From a checkpoint of a small multi-label image tagger.
Model: 12.1M parameters, arch mlp, layers 10, norm rmsnorm, width 512.
Data: trained on made-up waving flags, 97500 training examples.
Rows from block 4 of a small multi-label image tagger, named by matrix and row number. Rows with one number belong to one neuron. Each number is 500 + 25 x the weight over its row's rms, rounded and kept within 0 to 999. All counts start at 0. Numbers have three digits each.
After each neuron's rows are labels from the 100 images, of 14848, where the neuron reaches its highest value: "top examples" is what is common among them. Only what is clearly more common there than usual is listed. The data: made-up waving flags. In brackets: how many of the 100.
# fc1: MLP up (model.blocks.4.mlp.fc1.weight, 1024x512), inputs 423-469
# fc2: MLP down (model.blocks.4.mlp.fc2.weight, 512x1024, transposed), outputs 423-469

fc1.500:529468479501514533494487544537468532464472489511518527453507482496500541488468510495532501514450518429496514437475507493489524540519509503517
fc2.500:496491490499482556481487491484490487488466503499507450487424506519480504518513444517477436489520507496495452490562480485463507527483481494514
top examples: saltire (48); teal (48)

fc1.678:485502472486494528484492511495542493526526447504549442504455488508502522482515485494481468469485539494513527514491550503506510500526472538519
fc2.678:472497509496490517485524546530523468502483525489534504523566498489494520503496490501486537504509535522476516547492467570479539497475490495498
top examples: red (46); many stripes (41)

fc1.480:484549518440483529488517502531476478539485554502480481515514515514444496493494498511497477517468504508491465455515501472465469535508520482535
fc2.480:504534509497504486492514505489532457539516466499532515495512464499510483478528467471505518499573472525478524500487464478521439533513538508469
top examples: saltire (32)

fc1.162:489473529462502506486499471518559495505455522548465521514476505526497503533491488495539461431480519482529527498495501505515493486471520487496
fc2.162:539484483511502537514442484504471554495499499519532546501479484463465474481504485502479502447520513527532519468528516491494557534486541469494
top examples: saltire (25)

fc1.578:544469526466511473493488504513464526491521508508512523496521459501481503498506501495532507494469469515492531496496524530510516510508489490523
fc2.578:483534491503503503497513493501518532475466511498470539503538508530483508485459509496467505482530521510501503465484482497462537470542526468496
top examples: circle (73); yellow (66)

fc1.542:490508525485457534472512498506505512529507484514491546498506517528490455503497516548510479483531486514479481471490507503463457522475508499463
fc2.542:460489478477508524510498515499504486506524511497544524504444460511503468453464495505481514497520511529495543467434526512527480478515512507489
top examples: two vertical bands (49)

fc1.166:509549488458500475447488468497478480549488453515495497533519460485549501551477488487531512521529509486494533491496486490484569501507554490481
fc2.166:535478503508491507518487514485478487453508526447521533478494530506486501495462582464538487486520472485489442505514512501484517520479502484564
top examples: teal (62); red (52); rhombus (25)

fc1.675:508526497480480531500500508459506478491475553501482452453434491470488482545481492489512498452514477539446529526507495452506474472471486473531
fc2.675:492485494517530489508471497509513459497470498484558494502543469490522509485460492476510498505509528505490506521486537507512464493529510447496
top examples: offset cross (33)

fc1.102:465548518526504495455523509503510515515504526553485498508519529542550528495468507435499509481463502470478537476506498535495476507551507501462
fc2.102:513464474518454514509544503526503529524517474534532530495526433537524488493504498492536451449467499493519550470512470456538497468551498502484
top examples: orange (79)

fc1.658:510521463493505491497477496516540521472462503500482486515512547527512501556540532428500419486493503525503484530481495498495495473507506466496
fc2.658:520503540487466483537480510497469445523562485501508504459505479466517507484479493512499528529469476451521496474510513540455472529493509508510
top examples: emblem: no emblem (74); yellow (54); two horizontal bands (31)

fc1.263:495461537471465470511484515491504518467529483479538497535464492510500501521467534507496509455526493519447529483513511526481488516462500527489
fc2.263:498487476495509489470528545577451431505561511448493489509495503506485512534481476554534468524488528524479506475496527494462502431573463462473
top examples: upright cross (63)

fc1.518:508565481544496477529487481508502476475507474483495500483483532491470468485474496520492514516542438494451538452516477479475527502499494507495
fc2.518:446508468499494488466460492510495496490492498498461466502501491509461494502538506479513455523434573532525481518535483492499533478518466493509
top examples: saltire (84); white (46)

fc1.649:501493492485467459557522490528522509495466480521516481498517487484490493502496507453516476487441518489474503559484506471518501507510484530502
fc2.649:483476501543523515488456513482504536475536524479515512550488495480460495526517513544480521503534482500500483503455482519480484491502522520517
top examples: three vertical bands (36); upright cross (34)

fc1.664:493529540523495560551505497493474460517503467529529554493509511477521482469461563535537509476545531490509479454487483501533447494509484489497
fc2.664:507502491456476464498529490505535491531509482523496445518479520493453464509474496509472459511540483483487521532498530507541468458515568503555
top examples: two vertical bands (47); upright cross (26)

fc1.216:504461520522526504532511492499503510524459511473503503485555528526483505499522467510472494482509445524485493502516488480513501517496504527529
fc2.216:500503520528485502453471451461458489496522517459505497495435523488512437487485502494489475482501502523532472520490513539492457519474481494443
top examples: emblem: no emblem (86); red (69)

fc1.43:490522463472520500510491491509501513552472504479478507520477503486523516484523473532533518454515512517512504490500493508506482521473479487498
fc2.43:484499488528532489450506479512473524495489479517497475481477504497466448496489485477490457542549513498499484466447519495481522515498500466443
top examples: red (58); upright cross (34)

fc1.475:461486488497537459500465532502526502527498546495536505514513494472474462502500523495511529509521503481500488506482499481526480479512471463498
fc2.475:550511489492429522456493512504508492491499517526502468487514500526514478493492496522483485457503505492497494523483493465511503472559486565513
top examples: circle (52); blue (50)

fc1.362:492473493470511459459498490498508430456511495443542466524456541491518526548480496488524483452516487495470477485528503442518501527540525480478
fc2.362:491531460490514503513539461506490502519510489522499543492516458497516489506493525499507524503495516465528523524512504523488497497492504502524
top examples: circle (26)

fc1.618:468492503481496476502490503482488540505505502519456483565524514536482469479517532496486521467452472492537472537421449518502509473483508458488
fc2.618:479468504522481495506489565493513495529513478479474464498490485479492514496506525502510479493481517525508495518457489510493489497483525492542
top examples: blue (46); plain field (41)

fc1.81:480506494509495530558470529539485473512489521479504523540501492502517481474459485493504521483530538496487555510474480442510524493493508480491
fc2.81:518512507531530513469495445494507486473460496510494498510521537471484510528504508496497505522543542483553470511507469486514517522492506477466
top examples: saltire (46)

fc1.167:452490487525520504461543492463511511509512502504514495491468484483520522525532505477504555549472506514521470536511494489507503497489476534523
fc2.167:477462463502477507494474514514474501503445508486483489493509478485510483461469481504467537484493528541510496454523477494502499498492499476483
top examples: circle (33); star (32)

fc1.513:494541477453512484482477537503490539523482503483536510508554512476503477502481511493493490489527525494532454514535498495504488486460504501450
fc2.513:471479497486485464519522496487538508494458474543531498457464489540504474487524510524519499505469488481458497442479526494482473505522520489515
top examples: orange (50); upright cross (34)

fc1.410:470551536471459485497504507493493520511527466473504499515515499517495505552515472507497505493533509512477515513511525472488478502509557530517
fc2.410:555524512466511507462481531525507511518529506507508533491502515497513510450489462515506465469482459495547504529487520528545490489537542501532
top examples: teal (65); three vertical bands (26); emblem: gear (25)

fc1.355:511447462546472492481522502540518489522512479471524522474485525503510516490482491506505483511495456509435520554470504485478498510504528543466
fc2.355:501516484483517534514493497489524476457466462532470493471538492509470523523491498436465491535480469541479522461526538485449470496530516520522
top examples: offset cross (67); three vertical bands (33)

fc1.606:485496507469441495480521535516510509528509480492493501507487496489488514481523473493537485538483435493498509492444521557451520516496484535507
fc2.606:507528531511476515462533475494463479496535444573470510476453489513531510513509503492529482481471510536511509490489497495486488482513451494542
top examples: three vertical bands (100); black (55)

fc1.2:474529485522508506494499518514522463509482551440542476458466505512486475495525509515523484509493512516487534514523469518471536463492474532443
fc2.2:498501484546470442468476447530479500531493497509484535523520521503500543552497468459486522478539502534536515524508506470500507502500529488503
top examples: saltire (40)

fc1.269:502486459528523468540509477482530518513517504500471500447455526525488513497526492464494485533505505533499492479472501485489492486502490478505
fc2.269:503486536488490520521484529550476484487463504511496486552463538486525456502493508489458478514537532479489468515554490507488475490507518498467
top examples: saltire (51); red (51); teal (48)

fc1.687:499456467549519527533515497512531478522503518474513523490483509463501501512480504470523509526491441507503448462489452492482506534482517485480
fc2.687:469480493518483469545498497500501424517509486539491519479531483525507516491461505546463462502464481485495533510538477546516507471493528489516
top examples: rhombus (49)

fc1.594:527530471529518510497497477516479535491487466505530460546448435499486540545464476501496512513552489491478513507521517494477479512520464470528
fc2.594:490483540502497497472460495491497482479542537529485509497518480477449494489459495542506469485543469525458477488459529557509506487504469517511
top examples: circle (39); upright cross (27)

fc1.610:486464508461447532525503488509525484497480462547522507527504504501504508499534505478483486527501463480528452517497457474453506494487508467498
fc2.610:520550493458530489531508515525464548510501534475475539503530516512495506531476519526519512519470491499509507528517507508538486526496516506508
top examples: emblem: no emblem (75); yellow (72); border (45)

fc1.356:495510456479483532512474525516483547517474495508508473516458520499573540501488529467503495484503557522519468520502530453518504498526493533483
fc2.356:482527542501493522545492500512492496475453496492521466502489483465518506491493501520513478496463513488525540460504494525455559464494523495467
top examples: emblem: no emblem (77); teal (63); red (48)

fc1.181:469490478431536440497520491504431484478498494520506465526476493477505478512497529523495518484481486483503513535484523462463495505506482552471
fc2.181:509507522522484477522460537509495453462475499492499492506528488481513485472483487543440486480479514551519532508484534527535478519545476478501
top examples: rhombus (39); crescent (35)

fc1.558:498486471480503520523518478509539497527514454500503510506435502484528489524526516513471523524500494516485504486458510474493507541512542560456
fc2.558:497453480502499543495532522504487444481486517485533451523479474464473499488463467529494511540508530518506525456502479472531488481533490492527
top examples: upright cross (64)

fc1.690:466467535486499502478553507497507508480507498495524537504494510488462501515476513513484497471509504509493514547516529518483458512484504510516
fc2.690:513529469496493479483462517497498492516532493475462528502505479506469495492495489501533535485473485489511438497458477471519505488456457509504
top examples: red (82); diagonal split (28); layout: two vertical bands (25)

fc1.327:502486467484530525501512460518484498542478512523515510498451516457493481489505492510540470488498506474479464491525541494468480531521513473508
fc2.327:487484471486473540535558495516508525504480493483523471543513516504497507499511492500474473520525514460490477500450500490492538501490461485502
top examples: blue (88)

fc1.151:501486548507469524460533499536497487491497515504535508488454496530537525504508500488524478532462498505504491513489467453496501507495497549526
fc2.151:519456543511518478488508481496501457533488486515548528499498571485506514545457487503488466481485490512506467518468508530458471483525486483485
top examples: emblem: no emblem (82); plain field (68)

fc1.506:471479476506481530514494517462551471499520497489504470497469506535564476505506494506488505478526484492493545459484495474530452495519522498517
fc2.506:514526516496519471500515468471522522506497497505470509521473479477501528535525515515519532493480512523498503493516507472531457503467498495490
top examples: circle (25)

fc1.718:509504500447501473501531535506510502465477485496482548514474457456535526476480535481484510507540509478475516515459489531509531511526477513501
fc2.718:523504557479508470483519474483495527510468491489515498470564463553501519451485562480502502504527497499532505522526505506517475512539513504542
top examples: rhombus (52)

fc1.515:520536507486516511500519558507505495494501501526478505497531513511505483485458528521541520477490495482494503488496514495542459459502464471472
fc2.515:487453513470453500513519497551523475490511525496511516509447494504496473475512489521467513507467521516499519495482518514512475494509503522508
top examples: teal (86)

fc1.739:517533484531528486474540490443506523501506488508517476533448492502533493529476488481559495502488491502545540506532489486515477496488497491478
fc2.739:504500521472550524504522509504516459489460487514537503517532494488466467500486504551458466472451507487546502476490508550545528516514512514456
top examples: emblem: no emblem (91); corner square (85)

fc1.89:498506534492513512510519456524541481472463504495504526513509482519516533537464532507526513506460505509543473529499529486516468545482489520515
fc2.89:482511540449520506533502491480504503535496520481515493559496522495506520510502480541516519496491496499465485468486518510537488522544484513523
top examples: emblem: no emblem (74); two horizontal bands (33)

fc1.409:520473559474507496533546521487492508554462515487522485517485528533528532455542548532525526501503477470542514524469492504480510496504475482496
fc2.409:522509488534535544553548520498532545534505522501468515503526528511478514540503479476492463509486536487498534572505521528457477485541517527519
top examples: three vertical bands (100); red (56)

fc1.174:505503515462497499514527501477525544550475494497484495527495483514489511499492461519510494461539470479503507487474509521493531510485513508506
fc2.174:519480512488547463486442454535550497529527517475482526482555471504513481557456528505525502526468506501529498464491478493499535488529472486496
top examples: three vertical bands (48); offset cross (37)

fc1.65:504511496479486493525527462527512470553490516525505543469512526534502454474508475449465515481479523485494527540555489531516506517515507479480
fc2.65:511477535486488484447488502539429491473494479489507498499498490493513509456501529541535482505521506510472470496506510441520532502486474536490
top examples: teal (57); quarters (30)

fc1.682:531461472556513520495507500491521479488561517495524514467510474499496457496477528513513542504482518510511539493522473545509458507480521563510
fc2.682:463509499484491495525503552553487530479515523450491490536504533489507524484516513492516503512530518488484494544459499496517514511522508501490
top examples: blue (49); many stripes (32)